A small masked image model, trained from scratch: soap at rate 0.0016.
Rows from block 3, named by matrix and row number. Rows with one number belong to one neuron. Each number is 128 + 32 x the weight over its row's rms, rounded and kept within 0 to 255. All counts start at 0. Numbers have three digits each. After the name is the row's rms in percent of the matrix's.
# fc1: MLP up (model.blocks.3.mlp.fc1.weight, 384x192), inputs 0-95
# fc2: MLP down (model.blocks.3.mlp.fc2.weight, 192x384, transposed), outputs 0-95
fc1.36 100:128059210163083092160099167129107101115120081135104154098091152128129092068077128175149108129118164168124162112085119093087128130124164116091143151145119156140108135076074044153135092123091127185147154126113087062118124142161120144125047121156133132103106168095126134175140095185137089087
fc2.36 112:119139079138127159175127076100150088129118144129150134129177146127163123139165169095109127072159082149084084140115135157100146201113144063131151155077131099126129120145157152109152130168125072104106126130076204166144119135123113026121202086083140137139202103130131034027166186077123125096
fc1.37 108:112074150111162143174130192152173118136113079106137150133118132123218076150172172099129105108074135123147163162148115139144165090082156136140112160163154124131069139078152110085172110130159131145172113106112191169107146115172071143114158105112126138133154124183126151142161128058099104079
fc2.37 104:127117107142117089127081142207144120136159143182150154162126059124145130175100094142142138119059135143131135111168116131167120106121114194124172131138164154059116150102173167072175130144115164104130133152101109143172080161156142178134140052109114147138155106122137183171091112069086089215
fc1.38 130:193109159100157112170174166118076131122104155125155059128094182071110099162149131102137139136106094126103144139132157094144177178099078114081118121102107155131118141137152168044106086159169049080150196142159128156133072180130100101174109157138145123109164091144103162160082128148121133169
fc2.38 118:119112098119058155074085187170181114176145147171117179108110108149178099112139135124160119124100134107125138129200098119056120086096161153177144139130144084134112157095126134138154104187172099163136203114104105085135109092156112185088141105104133129101149144085166105078101118137119110068
fc1.39 087:066151119148094164129118135142139099156078101195137119104119169140143154142175090162034147084111166137149152132149190118137160207125145073177059151161158112114107147137112180132175059113090135117155137137124101147089118066158121175164131110120129159097100119135160099143135128142107101154
fc2.39 085:109069128174155107167127126136151114149124140138079057172101164134179141131142103098107144140118131127109115159162178142102134043131098131161144104129193176120113135170077084168159138106172105099064097156123129084131173141117170056106095134130113161163178126125139134152104093090119089126
fc1.40 076:087191153133114169136141156099157142212176136116134144144090142081149144159126087107170129148136123094130113153140135155118095069121130090104098116105110085079118158155134136145136129071119106136174089108095093185066148118093084102147103116165139121163165132133113107114131111156143170108
fc2.40 096:111130164113158109134144153081125122108097097212056108112107096121166137111119134131128127109113107120109154153130103121151123092147133125158138086102149076121153162145151109135138118102146135225132088092127113131164097155135102176136107175135085118137166128113098105215166115190102116171
fc1.41 107:182118191117142180061172137168114152091104077120099149096090130132110123162106113072089127114149176154107122106110149131109147145200086176120107117150156072170133145151155123093131140105061127152127144168073202100117139126161109099162087160089184119174146148169163069141185102153122141144
fc2.41 111:102076130106115156114085101134120117137147105125120158069115120154161148128096148127099128120072156074085053219140163116126099160173131137079121158067164115086141156152097126149186112123102116104145147131136112142200153108097155117094141110126143114143123118134117151144149104171140129138
fc1.42 097:115163169140109119098118125203116125122107132113087181134143136138136091182150099130138121152120165123175152133124175122129136171117100195158120140184126096155110182156085087081133102119150084113109094112169150191110134118067108108158128215095112093172105171104132097126172140114128177134
fc2.42 100:133176192082134177112107143123178145169117118153126119234149121112150111161168121182114115148130168076152052116102096137129146126124163133106154179093066128072165167146100082079074130112135109164124134098104157161178107133121126146145104096137134181116083103099135191098064185071088092106
fc1.43 124:116176156111142152205065149090151109133148167106137090106067153152072176167114124133169097154169097118146193162094102090129096096138117116149162097127162158130172091133170216134130108159128108119073136161102128169069101095204097093092123089122118154131155129121150208148132100144184178073
fc2.43 120:129135125108097127116159083149133169125061157150124156089152095120128075150160161121137141133176101188103164101139143163076135124143174150093094099092121152116087050167125068119100089146131129024182109091105157135140104171095086155187138107147150105149163112174159098089136096138147052143
fc1.44 119:158121184131160119121176109128154073179095109119104162159119106174142118108163163191125135157137149138161123134151136106098108120125148127183130124157166081124109119080144124174166192165195178132180164142146084098152136133168209125131163153161127119113131138125126101172176091191148174113
fc2.44 130:141111113116122059110178119127129095122106092145093144130123119110094098055142126132113144103119161067131112113121116135106112148127134107148152116129169141091083130114148136106167121182168166172106137104050164176108120135149157146176203140107128084071143062106047155133160130156105126193
fc1.45 112:090143132112154105136106149105141150137125143097110101092130159102134136151174131090126069153135125163143117094180129153157168090117132157137068118107170166132106113141149126184159094106162172125173161094161116070123170058119099099138187138134148187120131117085079150145153136164136080069
fc2.45 094:182126103163097081105124136090113102067119164161149107172131120114129121120143096113123078139093099080162160115156138149113148107122102152090115095095158143167096145116068160100125189200123118073171136073151100145125154110125145105157093135086156170120181216135123098167187118131158133117
fc1.46 081:091083102137094120115123152170127128115068154134123087148073117101078121064141113135142104123128086131194178121163116175171109098105050157113111097075130132156156099151112125146096153141157155089153047087138110115127138197157067171114096114175095169140151170055079141069135129123148166110
fc2.46 093:123091163123150159184132143165158117093114086121184169127080190089093124092166144120117116114083108108169132147156136167082093163112123144107151122092140080089163077089094141144110147120171091140158098114130113157204114175166120149107074086086132164094121160056080104083178113140123144112
fc1.47 093:154129088109109145075170115106137129168115111079124132138143167163151136113186170091155125161119125068173148095106170118097140138073100165121142127133125037109113115144071161114134090141118136075169157077127057093092110081037165128066062141151151103156108120129103182142213113121109117101
fc2.47 097:073121153179144099124175134081129059046092139128161127100092116179083085146067108128148167140093153126126142103159161114112124095152147161110159153130116160149084134128126118154134207177132162148122159172172124108129094090115148117078088141139147099178088109130213121151130113112143167099
fc1.48 094:152136130149099157166114109098085156126183082159120172129109137079117068214094139118181171112115111113116109098136148113161147182178148140135092145119151131120118141104194164156169150080097123089149128136156130144129124112146146132113138169127092097128127125096120177113160141122134158171
fc2.48 098:179092150087143118123136080077082150124151101092101079167133143192099073096185157159134147130161187029166040132146151113128114112119106104155148149114190148164115144120076102094130134141145126110125156124142123153104118117160104078170062144117122082131111155063176121129155129145136111062
fc1.49 132:150121149210123156136119146157182117163086156167156133160119095160183123093164144185210195114186147122096155070127120116181168100162112093113113157139118198077139118113122083160176150132112164133133112147174052044125112180079106178137132170162116156092087108154090065101066102086155131170
fc2.49 119:138117148104169180129139127082159137104132114065134174105090100108094186097141139083132113098071129146124076142174094149062072141096106133115166180117171081208151109180108119163090177125133114146154089094106100127166106112124139179090141152114159161113192129096151147142170148124062124115
fc1.50 084:135112111100067184085123123098085073139130127091136107159086087173159091111103126109094169115088158108152115163117172091136179112032088119111127114135153093106123080130152118159134150117106150140137147153153154151094101114092060183092104166134123140106160111119128085081082132140108110084
fc2.50 086:144160172091088122118115132110112111165112108138113134054131140089125173141089108157093104124088175114088153158088178157142069168123132099108146043163161127082076147128135135153124146118138125155120099127117134151133148152122151151152126123120122092187121111100055183173108154151091075074
fc1.51 133:055140113102102093087123170165110130155155137155172165144088156078100106133128193157119158190165156137076175124130106059118122063155133167197072142217104118153113123152154172119114081069116113108123094160134134086121138132082139142076141098160157140121127153111167096174095121130149174094
fc2.51 120:139141069157183066148117079104110083128200098087133122090180184089134148134134140127117114185151131144117162075159143103105161193161118128107115095190093177147161124208096165141119106129112131187092143081084173151088115150149192107062170077175130155140078155073116090159122134154091137112
fc1.52 094:177140109144159118195101133100165121164143100184145173197150134100156108127159152118167157138108176079109116082078124091191113126132140189102079114126138102121080129106110109173140104094095134162102128175160140130133195099141148183180108152165136143098064156087064089118118097127125135158
fc2.52 097:148169115127153149094076103074098128110132082123102098072081153147153122124167141101179092090113107128123099164084177108111094132133193116111146169146093074133146139170086092181143081123136125109102119110133112082171137107151146077081102134130107157128120094112151124144173188070114122198
fc1.53 121:142098110100119081083188148116132118099133037086149153108124140124135168123082082196078129129114173086089186148108091074192103123152056107130124138133121141139130130109187133122121094141153128073119150044107125148108127114140131149137099176093081160081146173172135149125173099133137124148
fc2.53 130:102165088119139162155123115151130127179114197126126139181160152132074115168134100065205101081148107154110111152162202175049129084111146138105138085086134167123127129132080129107105142159085161167102124194145075133127125110115110110150097059135174145180110052098154115136084152137073107079
fc1.54 090:160135131092092184109076089127141141137192125147154149173161113111116098149092124151116161149092166124137156148118176127140188092175128101096072101149083107152100154146125147089158124134169070104165195123110114128146158086067109157143165125103145155125072106133116191086186119085091103106
fc2.54 096:100135189089150182164157192072142109102154198146152042151167114110112125149107072163161129112152134202139183129066091179169128139152163153102154130146140134129127149139090096096154176131184150144106132157120134123079106114147108111160175156134077128133158135182121170139141130090122103150
fc1.55 125:140128126151112163183059087112073099130150073089147115134094126168151103127133114162162144160102130102066174126051104073124117054086136135198131168158072095113080158114066110112125043081123108119134082092110126122147147122124132153136119173106106115091131142166087108155185150148108140143
fc2.55 119:129111133127122119128237147143122154073105135179114128094198127054095144103155109114154077121167123142196073136188119165070140197170140126049097077088154095135163080143108142175115177153189116124125125132136119136130127135130110114106109077122122125174152092084210120054090132080098119096
fc1.56 100:099109082093129182113104132186127077125073165068132119117099165074085155131087047105168064155157089104116193082142114121078135173153101130147149074139162132143128065159154137111143112129129146089102092156087111195080155100066150129125152132134150160137092106169104121133111128093137135159
fc2.56 106:064096121135164157120112117139075107158101159135108092086065104184105118141158145127167135160117074150137160088095128160058118114148087145128115110142160144190113136107162119135150110164112159172164110117146048131114123112159130107140185087100116111127109082193115152155121113101116130113
fc1.57 127:180079084148197132113074120142132089093109197167131136103137130157161118080112096056151135133128129141192170132150170071101186112129135110170137156192126124140169118121104159172101089145097142122130120109144125157111125140120137101093205109130125133116120094124130141179162130141097081132
fc2.57 093:155162035168176128111137056169114156100125177121126150181080100119127139169128113160097167149109185115148111110227130124158101118207127169144172139158145154129110103122057085099134089195108126120141136140131120220109124120132110118173084099142126136148111175093173131192108125104080113156
fc1.58 107:113161140110159140121106127161098160146161125100108173113143131122162096112106087060113137120148112169153122134115088042086098112179096147128078065072174082162071158136156114176154076105129129126149191164079157151081090184120130146132136153143156096109149176162127172132117116155145142102
fc2.58 105:194146149154145149179132131136129151122156124117078118141140121163184068129052130118103180092075120145079163176153086130107120173182080094122101117108154149118088125166160102108109087140130120163138117199069182169101144126105140140119144142114118139141106190078139158117158131155131181089
fc1.59 095:146139142104127161079125123129178144080091137167109130138113175096155208098134117102075146122165152126087129072072149154136166072133111159117153112147156149067111142158205156127094099150096151097129119133089101201103120099073074123118134136098141146095139123104104103121152102138125140075
fc2.59 105:130125147097157148129121123119098155158078122104160103113206113132149114085105116060136155082117142142088168158183133160124138142109158063113121191158154071144150140172086098124146164124186114162098117113125160103108154136127157143117118121121127135156171108111134105078098118097160098157
fc1.60 091:169087123113126119061108091123112144162141139132097152097118081158161168133135079145100158131185119134106103125117098118118137162219168126210164092096159137177092140159152080103121190103178105119115151170064099120131186093158093114144111117118156106122169089134152155152142064116151159137
fc2.60 096:136062125104087115198108121133106090106181088122169067137201184136116134112125118088116118146099190123145167139077163160076113173118149163070101153132201166104103090074141170159141120092128136080131149089178161152127158126113124146147168118084104105153093128132107079132188140150149141101
fc1.61 083:116117156132118092143128134151120108181129137141106197111110154073142119109185059088195106167113128159104108079103145162077213133190147132139125123131186110215140089175103121117181110092167097191089174094125138117159126129183126182057088180116123094085139116197097095081118137099086125138
fc2.61 083:156085148145139140137184075107072082129115158087141112155084105141121096150136142137143145093130081111156097116169146153149108078079168104129178074152092142102071063142116125118081174141089179102174171136115127133144153144119158097150177116200155140133189168100199133133095147099153130079
fc1.62 106:108095132114133164122216127112107138099101058097148172156146115117110190160201142198144114130128163150111160130122184114138106137117153117091107065092110188114086171138180113139127105100095128151159107131094133091108080081140137182139102145129144143075132161139151166113124114118153179118
fc2.62 107:100101099119164095146045126149178108173125152162168144185099089163063171167160122114087159103122166127114145079178104124211117121178168141106190083053112118123130078113141166117100107151154138156138102136122132223162129094068104144125122094125134118129187143147107117146104102186121151100
fc1.63 083:154075104065147097056160163141092111083136121097130125109060115120060084118097134104143059158116167144118146113152119145100180060143125059197135074098178133114211093094097121148167088128150071132129156136129136156107131123083125101137117172126156128141126091115089164117114146077111161141
fc2.63 095:170115163127089186084142147084157116093091109158092134145142147124084143104179120099105109136138086190151107107120128204139067126143122163125206160120167105174101125180178133166156217183088145132181121156073129120141078203159123132128135109105145107160161089140173098123152094185101128112
fc1.64 104:158152174133161184126131149121136181144170068133158110121137125190125154130169177136050142130139146170173149107075103110165185118122100116155095103182112078112133109146080170145081115118119110133146173111168105125116102171102128187126115057116086160095116100145098096089152193164140104099
fc2.64 105:186133110057164167193095182114136143184167096124084131115163136178141110169112141094120112082094177071185062147112132190115051156156122108076154145110136120128113106130123123122168104184117149191127150129141097131188160119139163157102171131114119081129138134042162111124129202187084155116
fc1.65 105:089115097147138097078099148134182169107090145170134175176194147104154105148129099162152107125108145113169098105123108141114106140197165156137136139140109160109149078131123117152133099086111129098131174174176097096119132116085138073136092141159092132118150159098134131052089105112124172188
fc2.65 109:107115145157121157160105185141151159148081133146164200159202091143134117156088157134125105100117169101073143078171134144137116074073144179141181115126102150081145172105139129112121166149165087144138119120104135129143154129146135184083159088181183077137143119180168090111050060143149069086
fc1.66 099:066105155137152133139150146121132138084147123089144143124117159144056165138112161132126137152122116099177140154124143116217094071142104212123140078146119164126150142151116131113163148054128157147136116132099155140091160093118143095129160097126140072138089143078149202136102176134144122095
fc2.66 097:128105133043142125132051111111123158092129071171081126122144131198136147110136105118071125148213092131194064155105134143138163155109077202168125154103120189183092148115141115142146105120137125123089127161134152086110185099127158140154139105122129128143102155127090225194070104125156106095
fc1.67 113:163190152142134140141106157163174153111122095133165179166100162132118131177092159123162182174096164057112071108100087121121126101125144145106131102140084176146142167106123135169129119125120127160151116184161123115166097201147142085155123143138116166138087154116139124078148097155104173132
fc2.67 107:122102063110097222162078112124061175153143203160151163221096118146135113108169131116181125147112125120093105138128195139056125064070124163158120147194107173120097096138114161132166103139119103135101076142111075131121132104092122126112078079172122130094101142157104156097114129126092084130
fc1.68 099:130192130099129160191067214075136110163128200147147100162138126072183125156198167111107116132155088152116089185103103164143154130126162171116135154132103129120115112150163156170167146089091153116191165160141113139153140142095140133093133180182128123184124134170082151079138153164132144147
fc2.68 089:146191104173131161175172131144092139078105133076139176170121159150121120128142159143165104158098104080127111096144214067149148089102089107179154163129106118095127119160144115153133085152102178090129146133126141094113162033088117127133093073139124161121135097059087126107064153088085116111
fc1.69 091:113075100161106152137094182138161113093146095134067156154113131156129102127144090141144114090127225156127191133150111127103105147135131124152161102164100069143073139072132147113151113096128092135117102103112131162162134148073148093143085170055147091138112144140089188162141127148067172087
fc2.69 097:084182173127106143165115144147124113140167144128136079084151139089103131155139072062166117086160114153151073119101137158125123104125133128171082053158180202081163174139150114098163140172121140195124150181119135155074065104180150123143162126134197108135143132103149091164153110182118093112
fc1.70 094:103113122149136121136201201132100169144160121107124117129058145114149153185078118115105164131160236149128092137185139158149123140169082094126154136119126143153148127167083089062105150101141087202099091154133139138127162127183138140122102127185118146154108120175119117072121124097182114064
fc2.70 097:083176118131133150145100103180118143101124171073127071128184156152055101115094139109155136094134128151131146154130139146112103167086112142154088098079126181083110163130095166121131105127150154168105166240136155061109121064121107098162155130144138116158117138130190130157107228147094129082
fc1.71 139:112167134058158105187158145202165132145145150137124161099099155111096151088117055152100122151145121178151111182118126144139179124206111092072118182144134147135123067161141065121223063101135128112154127170086134161165150150058144164101137165176134100141138060112144131131116157161120150124
fc2.71 118:112156089113146123107128115155120147143157140153158175067154139110104055136144116178063164137176135166146060159110109101152172137125100034128122117137086175074132151120104090125216149117081088107083105130089143096153035135121136148124118144139077115092089117110117160095167114149119127152
fc1.72 119:083105158151116129079189155084108151178134071179060104075160129143065199133170089189108156133114137101167148129135153114104127132173087100111119143064136104112159118069146166158185118110130149111161133140141112139113092119166135105126150088166133124171182107143073159162109141098128152079
fc2.72 122:121144086098097121149110067159143142171135176103179197186065165062120026165128118085137097128153103151125149129113157148108153045102143104138122146167114131159127158172119119123099126124137127070066120122147118127111155158100158109133046099111112189114114147169159149125134103123171146100
fc1.73 116:055055155173207154085156099131068111116144153135139161141169111114190110160136115172109098176122080145178131154126120121160064120147186131122136120143117137167157159091162140164126094108143082124112090128138146134091170080089124133129124128094125118131125216123228135125113106151179160115
fc2.73 125:138101146093107130081143142103121138139166152117167110070135080117212174148163134149095154152107105150098099090129101079115089164060081088088150091131109113114137124125095116124098138116108141124138118113174118121174128162055091138184136131098144160127143167143146111095101119167158120055
fc1.74 128:081157095112126095103151082150091152140118164171140117107092135171151122161107121151137106168117111148111197126148079112159119142191129128133121100140099108112164141166159123165101121141098146137128185123126178110120170133078082129140199187187127100113150141075152177172133105098161155107
fc2.74 105:182137097171145150133166172200137056148096155128189099107098082103113164099082090108120133113103056094152119128121073136115162119132136121189080139075137177086132061094062135099092173122137120163119086119107100166071080073098078072164195149068111133101172154171122100118142186147142123136
fc1.75 087:157145133111167120101171124155134127076174105034095191134140130151121126177120157160124152105076127149157173131135178137173190136091058122150114115090131114112071110128119125124085134081116117110129158050083096128072117128156097088136100155172123092109119130161088154156119102143131114089
fc2.75 090:134125128158114070074140143121156139069135152133140164078120153154134155138151122057178126107087129147146122115159186132085140180170071136114122102075146093103143123150127086130157185099078120156140113124136123139139118131081124101139132103144129187145126083093147196158160090163160110119
fc1.76 098:120135061136165192162136166122117070094194115140107132120119184084132090114131092138121156148163170083112070142155123085125207131131096203108134126192173049068105127146089141102117148101151134094087133117120108103117133128081165167123186141072123142155113058129146148123144138118122160140
fc2.76 099:155132202154131030086123141098149206184056129127147094147079133175115115168098139137149123122083070167118192104101155153151056112137163106113121119089099203168108099143168133101156108152080137198117131157165111132157162136132114068135050118152121090142121149130122114184131138160151088148
fc1.77 096:133101092132136112100149113157080184198171114115189165136086143102158142152162116136128099168124128150131153159163176120114156137105136131129119147126184100161174109116182137059187176127181181117173141119183166132097120160177168106084094172093107072136162114074145147123159148083116141100
fc2.77 099:099136068154113153079090141091154150095121101128139135142111134118117157138085110172092100140101174116119172155166108140090060145124106094141145181167159133156165058099138061152149199150129111092176139117160101098134145133135192119100101103165140147133046104084124154124168087099118168117
fc1.78 097:137127116115088129158100116209123101117112194139138094087096223104082091135148116050111122114143093121091189072135163132075180119124147117110103113085112140165096182165104140119079153116110137075073170081125111152080095168114089129119132153113100097119106130136092148123166107112194115124
fc2.78 110:082106141098149134145112131103200078095103159098099097084100121136102147086185145137120133143134153099131151069071187113103152146122168126111125061072120097070085141122161141151097182153123154112108156179132082162138159157139141118140181156081102119118131148125110109156128184158138082118
fc1.79 098:121112153152151101087150152107066123112180147167106177159145131146103078127180199118121131183085143148105135128150109149118149139123111161166111158119113055088077168075106170141152111161131171152145168118116148060163084207107190129116143136139127104152136120165117130126199074126148165159
fc2.79 104:040130082122148210120128111139109177120114132104141120163168157132139195086126097114101148141162123106099084101155156102122164155107158143160155118096133182131114168115182099114114129083151130124116140164012137187132173117152098123175148150077147092087097098123056102099157141172115097099
fc1.80 088:075092131124143152153086070194137082154154105182075200151082107099136171137106156117108134138178142095158156126118088155137140089150134101093101094127141123110156111122144106114118083084150166184177168158057115100199177157153209156115059162095153136116159167101148150120172149139115086124
fc2.80 093:130145151169116118086156201107183184150105128125126074079092141152133092141155115100206097110141113189154109183151189077146083183088169116140138187069138071159101168124146120117163111182155103176150149128152091122048125116109115130091134130092122126168113120088142073066089098085113158135
fc1.81 088:166145083068139142079176147104088178118182165088146138092117159134162118130169114170142178146190111092086117108109101095135098102095099139067161111070149117077151100136135144117130127120174144113095098089167105106126118123132106163134082108078124165101069110127111118105142102123072152085
fc2.81 100:125114155145180081156113105107166118160052169133104121214154129177123122133086100099130074070065113125097143133091132105116174114131134093169100140150130130149115133172130085145175159085066121169097138172158159097098097097137116106126070108134070104149181134118149120127064117153134069167
fc1.82 094:127107144160115172100122192109190121169157152156133066121158155105223125197111093146141172157132101010082129135102169123137127132105098181133129146081154135149144148125160114098076185149127135141116129132096114140174125089141165160163104089111123038088115119139164092192152160158153180092
fc2.82 101:122206104135105135114187152165114128082140188112124103124135155126104100067124166153140112106172131188110107136157088162157164126088140102163143118164106169046134120136098115110140104163101111141175096130110129069092096093139118089168160153167128153132153142157050113146096128078090134170
fc1.83 091:143057166080130060133194200103153095108202135179136123141126101100119127159103166131162116162122184114152129087117200095150127124123152165139120146139150144104075144082158082121106061088111091089105100120147108197128113119128123130119118078153148165144118138094151157105112124179125178155
fc2.83 086:102148125200096135119152138165156154180060132074133178062156119095136136127146088117100127114109091137077164148083127181138152160083102059147109123093091161117100108126176155114141096169088103151122131186159170102133128098107145111107165125115118071176156218185132144093168104106115112089
fc1.84 101:128110175185123126136105115159080083092102129079153121127154098166088143096171053088146080108158166137090117073123146071140122113146132091159119178125084104134131095156140147172133160139079200121131174094178138204120116155124095132106184171147133113134121088047155087090160099018163155134
fc2.84 106:072183109080150139122153135108136120120118127191063123105117106131131109100140090159112207121106129180147084197123131150065162118115133126141154090153185142129138156125157087091126135143159127181104138130124137062094088134093150130155106096088089169103134118156084161158103124222069063154
fc1.85 077:101103087132120120066170188169119132138129119102102123105114131117086069157120110138163137103108149155196144132109149109165189163162155149096126117102054125111070174162139122105188096121068096087079113178165095103117168106166111155136165175125187141110150102113118188186105130134113095136
fc2.85 077:151169134057124113113128120119108170143177095137140090159139132123118083106167111111066120150152050136061126133171130138112119123081129085147115103097146109141145118125108251114117159099073117171130080097153093140143095114136089117142164127118124164121168125101108143133113095185118103093
fc1.86 088:147156124103130085145112119146134154132137125083085194116137192070100172130165118128167172148102120129135089093145151118124081142136126158046147108095111165116130110058128144070105124122091159092095140112168120121192116085162070181138118116075159106153194102081122145149115120108200104071
fc2.86 102:113084109131156159156170125131071152081102103118189077125159117125172152065157105109129097064116142079146190081095096094145103168195127131123101146111079068182132126111068186120112141132184121138126101146063120138118127115121146169120137123119151088102161163169084141101159158176146128113
fc1.87 109:116096116197119089126136150159137113115097093144111155161133141102126175065112135140071104140106146109096076084105109153131118176176034124155127153073132106127117090075096120110114146090120100113117118090110098175073097138175101151051147137051168038086172166112105131113167127133139123080
fc2.87 111:181130116098105165122111069133112138154113167137090096117114087148141054126105079100181120116156114130109133131103132149151105079059230109093126074130117151093168160144157116137098104120132132099059145155114137123169148156066116105179117093177052211121100108060143163131112095117052111188
fc1.88 123:076109101154150126093083128093112137048156141074100075112147180174113102122108184090090076178130123130126145167149122172194159098092102162145105144113151144131113113057085138100127164088131094092161168093103134105114187083086123112160119096177136121132106147112116182156106139131157125084
fc2.88 104:105138115132148137077082100036154139132089155115116142093168224171144168139110154086114157138141156143140067119165174134121125124056161168117184117150154154184127141112141110153097181129178118135111141093130118136161112087169129109167090104167111182123155073131104120195057129147130073113
fc1.89 098:146083100146169175144123097117121138180156139177149112144123160171159104128128122149092129135100142117100124095132091116083146181110159194108117119166109126156183079146087085128079129138194150122078194138151121092090122178126153083142117145120139091166092109077132156116195155133135148116
fc2.89 096:112105134117084135132133118123148115123188103157134094137157080123162137138103159082103161080114112130065126113122113144106113172146108090116144133107079174128159108041150105151173119121161113138160178141091107195146118163102142105110106113122147163159087106035160157161110091167092075183
fc1.90 081:129135156158125147087195163142113200160142140146149169132147130108101133179135103094108040135155153085153148153113183138098143099124150056118163132148053111164114124133179151209217113103103138128150124161083090123157102158154151188154123125114111091100152154117158163116161111140188141088
fc2.90 083:166144193147165112069112182105129108134123111116121024147149085056155131137123115081145133135140115130142151099101132082074106158084153167133078080112080111149149102169151184161121153101121140135171044125081121138161126155088157137179128157094133118130088127073121121126163127099151113136
fc1.91 102:142149064098134108132159178153137168146129178132087152172109097158179111148133125169110155118128162103148094159116123075116176092133181191119158095108120126158098114094137153165187171119142178085148103145128146161188171121123151116172118140160098135129130167107138096209117082159153173183
fc2.91 099:041112132093141102126105083096135115135166134136118111141094131158166098082154112150143118154152195127071103181163124089106113128103121145063103140173150132076094123103158148048121096107117157162161153132096167125091161135153079092161107134137093164182129107106137136162150170112119097135
fc1.92 095:158116141135149105135158149149076096126096136113109168054097152146130077142175116149145081138151052127122113068138160132137156144156155184100087138168197065168136209099127173115142114082167094130207091078136129112124182157149092177140145164100209057138187075114152084159133131176096054126
fc2.92 103:052114112128127102114146117127088119135100088152212120098129173142080151144143145092114119125168126123064164119192096131083123126141067120149149175150092092191111055130051095107110110158131111123135121105093129148098112094112129154126113116102128146178090172167108133123116108181186139176
fc1.93 085:113144102115146149144114159219149095092169144173161119137137093086103136120088095140084149155153122134130110129078114110104087104190111144159099109110148126071074115121168140127178129142118199107104080193102131120111135117174152164091155113149090113167144144072133170196119096121131078221
fc2.93 090:172182140155123142200162084098099110108063124179119116097105166105174107112168102117110152167110090134120147058108104124095126163107157102170084163051099128096120122156177145141110143087150154150151084097122184150099124138171040136133121141177115152134101077151160137130158135086144117128
fc1.94 154:215138100175120082142126163184158120158062125168152184124151178130148110153167121081073154129131145121114123095131152115140131177169211177139117098130090177101157144186145133107085160150121100141117130126078100152098115132076125149144117172095140115113089182109133151137154117156187127143
fc2.94 168:103086092112089126151110148118148112142083126150152163178160168071141120127165095089105113133100094171054139156128135188088124107156130125154157156125133123140117135133108111137145136121181092151055143095085174149128130149070148174111105136143094182082134090193105126124147136137118158136
fc1.95 133:063097115120093133133149136115157121140105100136125138185139151138113130087191111146107120133124121141136152158084162077173046156120107187136087125132117115127085162080166136164143113095081160118157107079127142079134126091114183082145121136071088150148139130120100128165110168103226132120
fc2.95 106:107102114233116154137181086159127137133071171177150124185143193127124070049155097178106123090094057164148150106123158163160142153095131071174122082141085119012151134092124140146161125168094155152142122183162117133132092122156129056100071125159109146181128183156102111133116134110122088168
fc1.96 087:170193128138153115152131118152152186192127139076134154119129127128133114141145141083085142089156115131126145124118138113117087070145121114060099117109089127104096068123108157139172122151138136109129129191151100139136108110129129108098134104135140120096147096079095129106119075113106119131
fc2.96 102:096096088167091090134134088156125160050198142125146125075142086118092157096116124203106126118107139106114123121147080165158136186150126128081118143142151096159155114088138096129114167140131136169149143124076157089120067076163089139137219109093162100149113122122125154151128164147116083112
fc1.97 114:135157190154098145114143156072094120135149115122200178199099166149074116139170121108158142181060136131150092128151123159106088095169140171121102114074088097094132147114122091109104134091139123162110158137127161136158106146107198155159179107127143103099113110139107152106161061131104165162
fc2.97 123:092095095125151148147110133118114129127098191145073165133181161159104147128141144151097184082149154164073133145127170133156129113072109142181102116135095149100048151131130100066120068157147151122113114080131148102152145165112090126176120146119173143119153060164123140196144194150112109143
fc1.98 082:117132167161120082144118154116151135064135072143135209198113163149132133151136178154138175127139093169127124083120196105124147085134187148141144139129129072146153198125166186066099103180156089094089121128159142111067107134135108237121095126090128131117073177112084124147113106164131167111
fc2.98 089:170090160115181130138099113070163134134126134147104106190107187087132097221109112064150125120080089129123133117095159140175122155119132167119146165072080150128132083139108098161122170098137189164086169097100125151164086150065120092100098127158155145131117107073172108152128144145148154121
fc1.99 089:133197134106122119137102172142116159138148135121117167126132141184126106130142067116093122105126161065126120177078109141113122053078159126141148072076131091117134119107139166154102121063107109097147147131109074134144119115100135111094128127124121085102102152170090089139096091112188100127
fc2.99 077:128134117112119158117074117135144144092086119106131133096193116125169134137185126161099085069149149090143146112154119114188119093119130162116087156123109102143063096136141135087105133169171109137187163129060128114081172121157121107173129065136172117112166131109098084153100130079160161129
fc1.100 128:143168153086096130141146102153185102126133168147138162120111167135130113127124085154140126134122153121113107089098099106133116098123167140191144162151164071101080194125222133160156120151118151093106142104159103195119093201142126138073164114123145135093139193128102153131086096097067151150
fc2.100 123:154109115154167139092135160126086160096116141145125109136120106113147139100112172162119130094146069119133160120131176151102169192068105105085106151092094113124127043141086107088110165079118113078126145120153128069152109085127158097156097155079200173138149104084150111134127144130143083174
fc1.101 082:061176161138165161085162111086150109061143166132176196140181118148173131118121091130130147129123097151146094114170112083080151151144089111108107163090175114068127141119110138090151106150071171072107193110125114115083138145096143114060078123115128139079115119082173119132141083187140105086
fc2.101 085:160133174131151132083199187153181167125100137149123095122135122147150177173142176115094154170178140127116073075168077145178157101099085054142153157128161104163174149197062100101170144114140098127056052123096071153085141175148149147095134120170126138132128105134090137090126075058105144123
fc1.102 093:155133127146125151118179163133139119082135105133170195144109122123149145117118080174154108110115153119143146091157105099120116109096107105097153090154095113096100106101108152152169162160144140104109131101105064148121105163131131095094156144176111131097127175167193140184116101179128134071
fc2.102 102:120131104158151131186110139118123154134119130088140139154173097071149136137173108097113137137122122110100105125102121124114095157115090158067133094090120143147114177097141105111147174110130154136140146201114162042128130140083097167144147169099056136109082126126107152169130067153113131097
fc1.103 090:082111111153103162120090172099154091076135090143111143197150100128135081133107135149088160069155027095194149127096189125122147140184147111102049135089100159116117164095125151104136149127142154086188144146105095104108169123142145154151163175189140115121167155112151148171112136168157120117
fc2.103 097:126134135129167103138157129133093139096127147148147143105135076122097116136107111141108135085207150112063117087137128110179094075092141154152181122133130132146138186142148147147095076063139165108194191124151142120122106092118068143165096105119104093150142138124202071170084093133113119116